config.yaml
n_mels: 64
hop_length: 160
norm: "batchnorm"
init: "torch_default"
merge_dims: true
steps: 15200
Rows from block 6 of a small self-supervised audio encoder (BEST-RQ), named by matrix and row number. Each number is 500 + 25 x the weight over its row's rms, rounded and kept within 0 to 999. All counts start at 0. Numbers have three digits each. After the name is the row's rms in percent of the matrix's.
After each channel's rows are labels from the 100 clips, of 14848, where the channel reaches its highest value: "responds to" is what is common among them. Only what is clearly more common there than usual is listed. The data: notes from a synthesiser with random patches.
# conv: width-5 conv (model.blocks.6.conv.weight, 384x384x5, each kernel summed), inputs 256-383

conv.24 094:488511494496470528489507520505550492487524526490519534549490519522479514518516534515505495480483519481462517523515493496544502502506476519471510502477526524519485510503555492492530443498498496526432530513485484479505509463508491495505459496469506479476498478515512516473494503489477502559478479454459489504464534527495479511454479518489454489486525546524493521481472504507515485522541
responds to: echo; triangle

conv.129 091:497519528561492459489507520507478499490464450488498466472539486491486492499479513525502551500494478508475510507512532477541467526497491508490552479453499503463551547516469467493514512527517533480493497514516516480512502518494507519520526510581477516512494509492523494525508556464453475507520521482484489507503518530509537498467526530491483557510508512504495516485533490486512545493473
responds to: pluck; echo

conv.29 091:517548500513538476545560512478508530486505519514501489526497512436494459471497517479512511515482518542478488491511509475514496476541487530506515487492520504522518519506529513538534492532498441465477514474488522476508509510499452509523519527495458447537544484478505481484469486449478496512515498504476485486460517461501483474455473429494483494490473488537482513479496486438485485515453
responds to: glide

conv.19 099:460489504495525485512530516520496564518478503523535531505518502510504517492515511502527480550496495519486490475492485515514488503505513510477471485497475532497550520553519448545505496472502494522507535529486480483525508468527503497497516523522497500521505456468496531523508510515512490538541470540519503524479506508521522482447524502520498492510509480493496525524425472505531499526469
responds to: pitch class: B

conv.101 118:493486565552517489512477511519497500521530490486506538494501489501520517504526499524502542528494476476507498474492505492497506490501520526508523501511495494491504518513515524501508500517496538466497496535508521500508499525518493537519501492464505523537478496521445504488515459464506500553567530504506480516520527477480565603608492518484513538483504499504532516494503506528508559497494
responds to: pad

conv.383 095:494466456502491492501487470509499492512473493504503484481498501537503472489509475513494471513487499584471517515500488489495498543496506535514519435469508497471496575490490503486487514465508487505488487516474469494505469509505496495532557507494569528489494492513517546518490489509499510523472502494517494493400533534514522494466474562504490511488520517496513489441517559490478496487490
responds to: swell

conv.106 087:512486521522474514509502456513491474498490513478483481494506489506492569508498452517521502466480498469478499541476518509507525541469501519473489452567477467490515518479495504446494512470487532571508502521483469505497474512502513493499505527561458500512504491501533538537503491475519497549512502473498490515542522508501527488581485569550478466508500512503501505416538532492526482505497
responds to: resonance

conv.125 077:550532529437523480535541515489539531507499510533510508495474488500535510501501507526507534516468511559461510525512516488494518488483493520466474440485499505478523559492541503493548505454532496455525475488502474517499459549501522505495428496469469496528501466513503510513505532544506478505493528486495531516501483484532473538499492526430496504470480457514536512520504502508530507512500
responds to: pitch class: A

conv.122 124:491515540503520519505509478531498473491484497517519549517492495485509579509498508490509489470513512475482517482484475493493518452490497457515422493549508505503492512527507507480522516528501494502486493521490536520495491505482496524558505495442496507514476494501387497487511517495541480528533502496511490519476522458478543506545485510523495503466486510496470490467497465522507589497489
responds to: low-pass; filter wobble

conv.270 154:479500476483500493511526511470494501500570493546530509475499495448498502500468485497490502517552559468476484440554510498523517497516486610517486496486502486495513468496494488499506495552494506498489510481466527487518496485488481547531479466465460493507460495523536517531486516468480554532476452499484478505506502486485496524436512511514497500497506537503478497490489485493462475493513
responds to: gate; triangle

conv.130 093:501533492489501493492546497514471472500520512465521507530540482513526514501523559521533515527513541474483507508497495500530486533534504495533490549517490513537535471490520512515533536482480495471455507550526487491473490505502538511536540525515500458535493468503497527505494524516485538532546495455469529507512515515509507513509491522495506505507495505534474474489508507458487499507517
responds to: glide

conv.16 062:516486583508495526500489492491497489497465501511478505552533523541503564526490503482512495475534485507496510497509533539491510520511500467502449494501502487528500498554502502513457499523457496510474504502508543501488516464511512518485530453498554499474472522507508513478503507457518497502517472495501534506515505479493533508444492473463464528515510529487537511478507485502551512473491
responds to: glide; pluck

conv.33 079:516499517485515545514493470538516473493531504547515495501475501533512574506507477519508451491474495436461527500503513556544540516461514494518477468477472492521526463506482533463512501501469514512469503512497513508505491514474509486477513529487483512501504502497452506499507533486515484533520413473487454499506531502512508530479479464526488544495479478505470499447550521486518526472492
responds to: filter wobble; resonance

conv.184 073:488486481538486529513498451470513499521504499529515456476526488474505521536486474468496464497525491517512469500464508485519531543493500559508480475492514502501488540494493524469477526570500532479457520497478449490475475488481495496540526516509488505528528505536529521511508481466513494534491411500507473504516509511542543508450502508555474473477480478494553500474514519487509489456487
responds to: vibrato; filter wobble

conv.89 095:510489521490473513508471498483500466507490507524533473512487493543507526548499491522514508495477522507502508534493507548449478521513456501533525497437492538525497502454480526482480505451493538471501502476514475494471530506530552493492502490576487483494468533523518526513515496523524497535523471492493543496493492519490509518517497545531515513534490504520471492535534514517531528482487
responds to: drive; noise

conv.202 077:516509490505478488506508485513515494519465520488465463505513487544517537527498481468520465504490528536486482463470437426526476531496509529491540460532484494493514535480529517499524520586521482496495522561459439483497479527480490477508488515535490488506570506504500518472502471498504506504487513490508552488469512494511513487462511499499461523516486528533547492545508493494463507462513
responds to: filter wobble; resonance

conv.183 100:461472499511482508495529508496516506491496483502485504516510524471478513470506529524513503507478505479483485465493505470528501465481510503494499455470477543503484480543470475531490524482519526483468538491522553480495543447491458523510502492479475491513525532496527485498531514491473516540517476504500512537537551536473516527469508527512498499497515536497493492465476508512498543482468
responds to: tremolo

conv.82 131:497473495532464521499521487507499493508478511469480512486503538485527557519526507590493491487466400487501478515522528474485523507498495488494466526445511501507472508494505501504493501487512549469510496440537475490517507504509487472486519509516513497512493492513544527478505526538511411532507487490534514526476525497501546506471538521470504468509509556505476508480494583547538536512505
responds to: pluck; echo

conv.223 073:525507517491516530501458433500515492523482487495455461476485470513512502534505472482480409491520504502523537463475479517488497463463488508495457503441493478517468487496486534459468507453500527482499500499538533509506498503474520487488504522466499476506466498511507511474495503480567500529500455493534496471443475480509516485447476457487499538469483463507514478401544521492536515478502
responds to: saw

conv.158 085:492497514523479517502467456544507508486497492505496455492503483513483545549506455509506517458531503479509520496510508549499541489513501508509463466560535495490506491469505508464485507476490542653487485474522467500504498511483536512533511511574522493482488489472507539479464515494528505523509483485521496519462496541520514488443496478500497484511493479506512497470531484484514478469499
responds to: gate

conv.79 095:489453506483426560457446501498486468544456546483520524471487501490471528525474466496522534454524488540494490516497518526474489479507452517508482528517512528494489520445534499506497508535447497505521538494492495476446545488503476499520486474515552480473533520534494470527486488501446498502518527484461495481515491528453466483499495505514470516502546518495505504504507484541534502520516
responds to: drive; tremolo

conv.162 083:523503518518521490500494522495503517525537524504494482512520458492501441475526495496475446524535466498500518485514509445520472515468521566479570505502501516518543479519505493492522490493530519527524471533497479522520451549510541535512445505532512514502483484496492507505479480525520472504485488495514534517493466492529510501467511495500546491510476497502567530516471522521563538503482
responds to: filter wobble

conv.278 076:551506515538553514533524495498520529514508483517472479526513485516507533504521518487486475532494517535520514474493516474507519504484523476490544508488520518517496567524493503497489521481523553497495469564476504506527471526498515526492484458449545480500448506476564514517494522500530487490459451505564464530499493484521537502476517465508525501473491516521524500519507508486485511499499
responds to: swell

conv.152 086:505531465515502476500502481512526504479485494514495501503475519522531568510485519485498500505456506472490476467476514509481479511486540440491539473546502475478492491521493501511509478551512504516518515506537423487523485515531517508536542504512542484495443490519469505537504509489530470480521519500509461507521495465496512482489530524478479461505479501508476518540505489498516517515516
responds to: filter wobble; low-pass

conv.197 139:512508537473480548494506529486505494509512492496501507488489519524520553484493504533490473486461502495479485499555509467464534523473495541509445519481469510501516507503486494482503514465495488466501513504445512506495479527461499491504513499501495482504519492501522510553503505470491492489475517484500486478490498482478480542505500483429514527502496459513567507511459517534576530571502
responds to: pad

conv.284 115:549502469506484518475485482543515478496510503515533471503495475467517557473529502490500501503491501457482505523493470445499520460445499527475463553505522526483490505499504513501498500535527511435505488480481504489484498538541467511482464496522507489507523532500584457437502521478491472509555492471493446490472508473531521564516459475467503450515482483509470477463513513491476534459475
responds to: drive; noise; filter wobble

conv.64 112:499488462475514486508442483497482505504513484516501489492482502528481450471506463524501478520528473535478508517501505510477480496475493504513528514448516514489501550487500498505487490516490510437496497546502627497478507508501491517521483496482507514523520492512467498504484481502514540513543498509493500502483508464485531527496489503499507578467501489494524494474498532491484521466499
responds to: gate

conv.316 095:509487545528493487494465505504519495512505510510489530526459513505492455510489469522483505502471486493505482499486548449491494551522474504498539542487517506511487493471516503529492470480520563537494494422478510489526518484500538518490499485543475502503477494543510550498484502500539502533537498500517510527450496499516556530463514491534493480471506517489520510504511511484464483487512
responds to: echo; pluck

conv.224 092:526505515500518517519535492522512478501512500452485516532486467486514510474508560510490530511526519530539520541506555473501474497503492508505477502506468522520553530504504516537516498462511560535478474488493543490462488525488496544495513485458491450528484498478502502514437539506512527477474497511495515523528479496468533547539510515487548531495496479541478516523507481451474517526499
responds to: drive; pitch class: A#

conv.318 103:516526495459495512489490470497529487528501511519491497508497482504498475515513502489494496499490504483534515548494506476515475560466500467467551522493508507465481452513522503486492507502525530528483489394510421516522516508523535492534495463535525489495450501502533560482494531551545514539504515483489511502482500510524530484532514495541492477507496499478415509563508509482474508448496
responds to: tremolo; echo; pluck; narrow pulse

conv.38 096:465476504501503481537500467500464531486478439524475491463496492471499503481457490484514479491496515523516496527510514511479462495502466491465519507496514529475491496526482451521482559521494456531541511467479489528493531486477508539539489494521512540506517551510528491506532514483488507495523538501507494471541487476477529470527499525503520485507449494525521493499531509493486507493404
responds to: ring modulation

conv.56 100:524519517446481509507513491524500475455498459492454491490531473496510505478496507501492478476475524502482502516511495498543442504457484484467484472456497460460491496550466444504509502522554492504518498454502523471519537501485504549510426470518528494516493509479515517485492519498491551509502537469489481481456540519515490479464503484490497482504520499523490489490523512509486532490511
responds to: pitch class: G

conv.248 104:451492456480506510533482512499517516490495466533490511470484508517456504501510470496511450467498509457473487483509517491533514519440498509463542489491476490467475474502495468489503479541551522519523519463532545508526517536499479515535446468525541503473525508504496461498486492487513501455503517493537500515507498471536484473468523505537490494506476512505516560490523554552512526485515
responds to: harmonic FM

conv.85 090:538510492480502537499513511496529520512448513505518477507487489489541497483524529545506514511495501517479508551501480502504522489490505492498477481437509494495522555456505487504508484533501517492525479539509524475516510536477510482484433510457535503504501471450547499522446543523500550490504473515530538528491474516531530533507529508478533512510536522519497480500502519503499492508549
responds to: tremolo

conv.344 133:550487503468459515466495434517516475507507515539519468510505450452512502497529494534526457487495479456481516521473505514500497480459514516484470504468485509455478468518494519506498513467532478464490491474473464493473475522551506516479492554534522461516453526494493504462496525493500495511507475467484486494500493504522504521547477521453504432506487492493474480452526511471470511445481
responds to: noise; drive; pad

conv.303 091:513489487483513509502516498501483492535517539498486535545497477507506517522506553512485493501558505521492513506509538495487483500529490513499514518476472518551543511468541508512479490482485546478457468473522523466480524491469522516501478486446467508490449469505406507516504516502526507518518445526499489519502514466529516489478497520495493508507541524501507483493483467507524486522527
responds to: tremolo

conv.267 091:511497523490515496508478500502489486494507499491518515500476502504521500513501463524504542506488509547456480511506503512499499577501488522523536429478508489498496535494494512513462498498476515409494488531508488517498488529507504501523503502474468526508461481496449528514509482477514498513518481518510520499470490512504547570534511549534521498502522550502520491496527543505541500515506
responds to: echo; pluck

conv.192 083:525533490488511485472520485509507473477480527555476513532522520516543496540514538505524536513454528489475481543468508552493482527512523434537466542474508509519541529533502529500512500498509488503471502456552519503484504517495522472476437513471495480511531514496513502490532520492509523534504523510455515483494528555526490481504492531526473504499517491510490495509549488470478520479529
responds to: bass register; pluck

conv.350 093:457507488493530514532539514506483510461491479536540495523494470506482458504489536508530455537488481479503504487506513499534489494506504531505526536459500530543482413543467481487483474499538505478436555481516487515480512481515497505500490488489482524513517527550498503497534495495509491520488407486479478504527520455532494537472483484543469470517455490498486504472467498514534532513463
responds to: echo; pitch class: D; square

conv.203 154:500489565508489488502482539430505505494492491508477505486494502488499523508493479513493504492513515460498478462553473497477503517492484509488493471490505499492516481508481499503495506506496488515511501548456521501507499476449501519540498481496451492513506502511527548500503492543501552511480503490488556496510487489508514487479490509507503519516499470496514501530502497491578540474485
responds to: pluck; echo

conv.376 094:473508528561509500506488492489468499523494484509511482469549510539517517510481445481481464476521511483480507486464464520506539489500532473536513511533549489485503466498499486445510549464441513509544501518512480550498489518506519419534519516498524538533465492481485506440488469523504487509501497545514490486493489501510498518518496534516535500493534480495493475520493505523509480430529
responds to: pitch class: A#

conv.166 072:508470448486495520485471499492494507501535499496515496556523520467499511503516513502505426517523504491507489522479488488524511476546487500511502529552522507510497488557488529535482529553517515470515529501472511507506508499506510550472467511481499515493511506527488480476503510490545531587487460493518483518519488537503498475531485527457534528507502580515502507530529485493458531496520
responds to: text has "pass"; filter wobble; resonance

conv.159 099:492508488473516544531506513504503534502488461517507488513478449506513500448481525509495509520499535508506514515493473465526456503496496507438501491483500516492501533476512421481515477525532498468524442506509471499493519441480526500523499516498511523488518450504492494486499547473509492518467486473509508533537527466524522515487561505492531519486540515490498489492512505534490469495514
responds to: triangle

conv.200 076:476494479497516470508501460498495481489480468530509509489483511518495480503490529528481494487507512493534502496512535513488511484483499568514452470507511503490553515504495505493488517498493560514492507554543535483499523449500521515550528511523468506499516503485501554482497555507497514495554488509496464479458511500535523495450475561490478480518500480506544511465553538531479558460491
responds to: bass register

conv.354 091:499469509431492509509432441511510497480472483560475488502467502521507470499497444511509447474475474476479499509495520510478488543463505507495449550485477521465474488512492510494478489501521499493522511463475467517508510532494511504543496499499517514468444525495507556486523496445548474541435519489504507493496493526523501519480509516470511469536472511500457487463530516493497514483486
responds to: gate

conv.21 099:497515503531531525472540537505490517525476453500524476504538467480515462482513557549505503558532496492494519542512480460556487460508504520479530474480474524517543514495492469494512470480526505468469472479510501460478507463492496483476522501473492488509569454480529448465492566494475494534527470477467483549505543500536507521498540483515516516522564505515479514490494512477512523494543
responds to: pitch class: E

conv.110 153:503505508499502487487513506496491489514492497513501536489487510453516586512500490403499522479500511481501504512496443491476517490489494463487467511505514499494478521498529489500510517505484507486507496507501514510499492505488494512515491496434485502495501477512442480516523535475505481492488509503525492501506510479478523480514503508480496539510507514484470506479483405554521521513488
responds to: filter wobble; low-pass

conv.119 148:494472458499476528502521487499495500500485507503490476494502491496519498498481487504513484492481552579471522503489487497485520469487497505505496451480510487501468617507503496496503497490493492476505504479460408501485477514464515475485489562426508499487469489500489497474514509505503567499494480495520461486488499504521446498466507518472487547487496521506510496491512502522550497468486
responds to: drive; noise

conv.359 090:500488502500504541505485470488490505474500479543523494509528525511514531462534485483455467515531477508458488468499481521507526502509519532527527496497569505501491502510502488482503513496478470451495495504525508498502491501536499503497473444469519492516489508481476514475505466513476505526486514480507495427453507494522510546446429507520501524481518531490501470489520528497557525489494
responds to: text has "pass"; filter wobble; resonance

conv.144 133:488504517504503535498500490539491494514459493474476488501516492532494516505492484532490494489520517486479475476471465492503506511509503505513485446504522510508486455490506505463492515499485526466478484493514452498499497470461520522518569556543459508478629503487527565505493493514530533533522519486491522499489542493505504477532496496602483474455495515503515493511532539469545536506497
responds to: glide

conv.157 096:528504504501543522549530487500510468504484492520498512527484451504483518508488521511468513503508498508519495560508528511516477478476463525522510488460514509521527473463499522480518474554500530488492460496514544493507481486496482522500500484493496484461503525534511493501475543494445520472490509506500508501485497471486523495488475499508480488514522515522468507469551525498466509480501
responds to: narrow pulse

conv.140 101:486489459537511469497543506479506502501484498490503485498513509486501496511517517509475466498505496385497486488479528471548515464499507468523394456516511508487515420529501486482495504479513502496501484458519525505508515489524469501498564495510495488496491498499530506499507540467531486474469469503529512519521501526520470453509499502532493489535507488505526484489494505504454490484497
responds to: glide

conv.6 085:496543508499514463550533493499538502503500500513475520499463475513488482493481495483493509478467474483500478503492545506515488529476517493505482504527507487470466432501524501431552479504512509487482466503488529517521452526537502457486481475465462468494467461510511522505461481476491477511465472478497488513486500456517477513504505494517484474488450465527463517510505491486505496503526
responds to: narrow pulse

conv.96 102:519523497505502485506494470524495479513532497519468538494508487485515458526505484568480482492517530492500513484494554502499483523440487550522454420473514498506528498498480516469495490436487533503494500450496582489507485546475464486540509519512436513498492502506519531502481539484542491541495469489484479515470524506505511516499467514519502518518486469501468483450525550518512522506486
responds to: gate

conv.289 083:500478458521477506510519468553495498514506509513478507452499507473477548468498461458509505485515520462485494485500486479476528517484517503507499434497512502510485439459511509490526529491483504471512504453496501490494494524525460483500471482472516502492498509471516505533493446487495488483463506498487396483521499462513481465500490500488488480509498506525491506443501562484442500494484
responds to: echo

conv.307 103:516536480470507448470518491498527489512509512503488503520539524497503478514491499524494523518477491473513491436532506484494482515503529529539504493458469451488509480528444561495481490555513500516491533457511505477552513504461479480523449495505472515552504543497508499517508517489492533510511543541509495521502498530482537538494502501476499500499537495460469451532468506521470494515535
responds to: high-pass; ring modulation

conv.167 073:505466471485496505494462457530521487481508525542438475524499502510477543460484491474531497498488523490484533486486482496485514537498507517533429482528489482529524467512516507505510463524489457517511508485487518503517482510476504544545483470439624544468501507514465516531521471488486518510525437516521525443551508493511549508488472531492474520504509492488503495504489513477531502505488
responds to: bass register; filter wobble

conv.282 118:478457494488468521513487484490514488486527491494456437500512524536499515509490472486521484492484516518508529488496485472469528526526507510502551517531521474502499558493499493499485508486513499533499499470464417491520503499465553505509505502496540516493509487486501502514521482451510510524462478494529427499525494510506543517512523530514491504488514566514471499453499496488522483489501
responds to: pluck; tremolo; echo

conv.61 081:510519542432512549497515478515514493511473510549532461466502493512504464504491491502495468494473485512477461492505523512544500541465490541500476492447522555500481430492486531503490512436499509471491511487467488500500501515548499472506458470496542496491512505481521535470469499490489430504526444481476440523487507465503493530473497493572502479529490489526526513461503514487568484473473
responds to: drive; pad

conv.281 129:490487523501517487501496491520510499510509486548511542517473514495496516488516512524498524507527512511525501507489517520475513508485501497490514529547499506503497511529495512508506500494511496523504500525506501513496466525498517521504508505398487523510470497511314501496515470506528491527489505501521521499490499472494496557550480547522506508508476503500504504453510488515543533494495
responds to: filter wobble; low-pass

conv.306 084:475495455533475529484497474508490499510494490523491469456510499530489481538496466508521470475566483505451497484490509534537512485556503519519530477532487479510540534474503550484530532502491501479517521460487458491484499506465532538497558589535479490502493510455512519515490509476518490506471459503501510515499523460529472491447520502539493504467501502503492512470497535466467513486494
responds to: glide

conv.369 081:492506507522485525497483432520491510528488479509478470502506496511507487502487473533507451508525526488500495469475502480531508571498499544500537470422510518480475515493494509488502515447504519439484490483518470504495506480497535489504533496517487520485507519489550568458483531518513497509489456479525482489477494520542514514426498509533508455497504525505505511450525553462491496460505
responds to: tremolo; pluck

conv.198 093:498508504541524519482471494561483502490481462497474488491498505512501524521504487523476516503556524459485496497494480462498517459489492508490491469499481480515483560496490491469496484493494482488500507452491500494487469486451504511523533578426497493473530491457442521490518481490520506481476499504512527489458521507523499485544482497577476483489505512472533496468519484500556538509501
responds to: pad

conv.182 073:507499450473498493500508501530474519522534516518499470431517502497502520480523451532510472478514512485474525491505502467524519504491512568519510471506514477479524436504523500486538511573500484469563477487509497511517479537530483497494508487473522534523492515465545482508497502472519510457492415501516473460515538484530507510473502466492512464495527518488484516536500537531526536529473
responds to: tremolo; pluck; echo

conv.120 098:462508492487498523498491519528522514484476500517509488481522527544478491521439456505512485544453493534513505525509483497528505522491482490541496507483477514464515515526449501499487483516507488462498587509483544464513503502472501485513459475483510525537512500501511549514480498508461509550523466531446497480505480501514486508516508503486455518488501463510500542512489507487535523522510
responds to: square

conv.346 087:510549506530496514490491456513517480522502509507531462523483501536508496500503516488487419508484499539449531503468500459460506496461486515491490503515514523493512530523484495471509508529518527484495490538488475485484493532546481493491504476506514506528426509530497491496495514490504525512611410482505497512493499476513500556437490493545504523503494459487492505475523483470536488496502
responds to: drive; filter wobble; noise

conv.191 096:486489483506483520457447490507550521510464476502474506540483543519494513482505484498505495493504470487523513493488496479480520556478527481489521500523496527448470481478480510501453463506534528484520485485523514510496489506509491536454510464478502529418495495506490487499494510510514450488496494503529472513471480485519494488514504509520507498480495502485502508509550479496507504488557
responds to: resonance; narrow pulse

conv.334 126:496508448520482514486475509520509488498557494484530511471506490483491532518477496498483471515525420447486525490517499483512486519475504539505444518517515528482535481512502485472499492493504494490506517506503467496496481498467537528526560509527471482510469484503500563496480530555511405520512490493488516500506497511508529450480520489507490510480491480500520491521513495520479495499495
responds to: gate; filter wobble; filter: low-pass

conv.30 124:504470501500492520495492492508494506500464488519464503494502489520492535497504528503506471484509530615463509482483509488497528472473480496488439426535512508481472587495509487482505501491515510493500498494500484499497489486503460505506495564537499501487483501494505507512511437540518506459490481487533468525485498511509447462496521495554480565527481489505523514544525516477548514488486
responds to: low-pass; filter wobble

conv.25 109:500494477503494513512482532477486504475530482481515472482508512553493465487511473477483481486474487527516489508540453518513479532493498399505457466512510489489503491496497489495488523488502475547501503491524468492521498524480506501488534502526531486501522480491507483472491507503505514493435487499481461487569473509517422431496516452506493541532487492487518508510492496513516465497510
responds to: gate; drive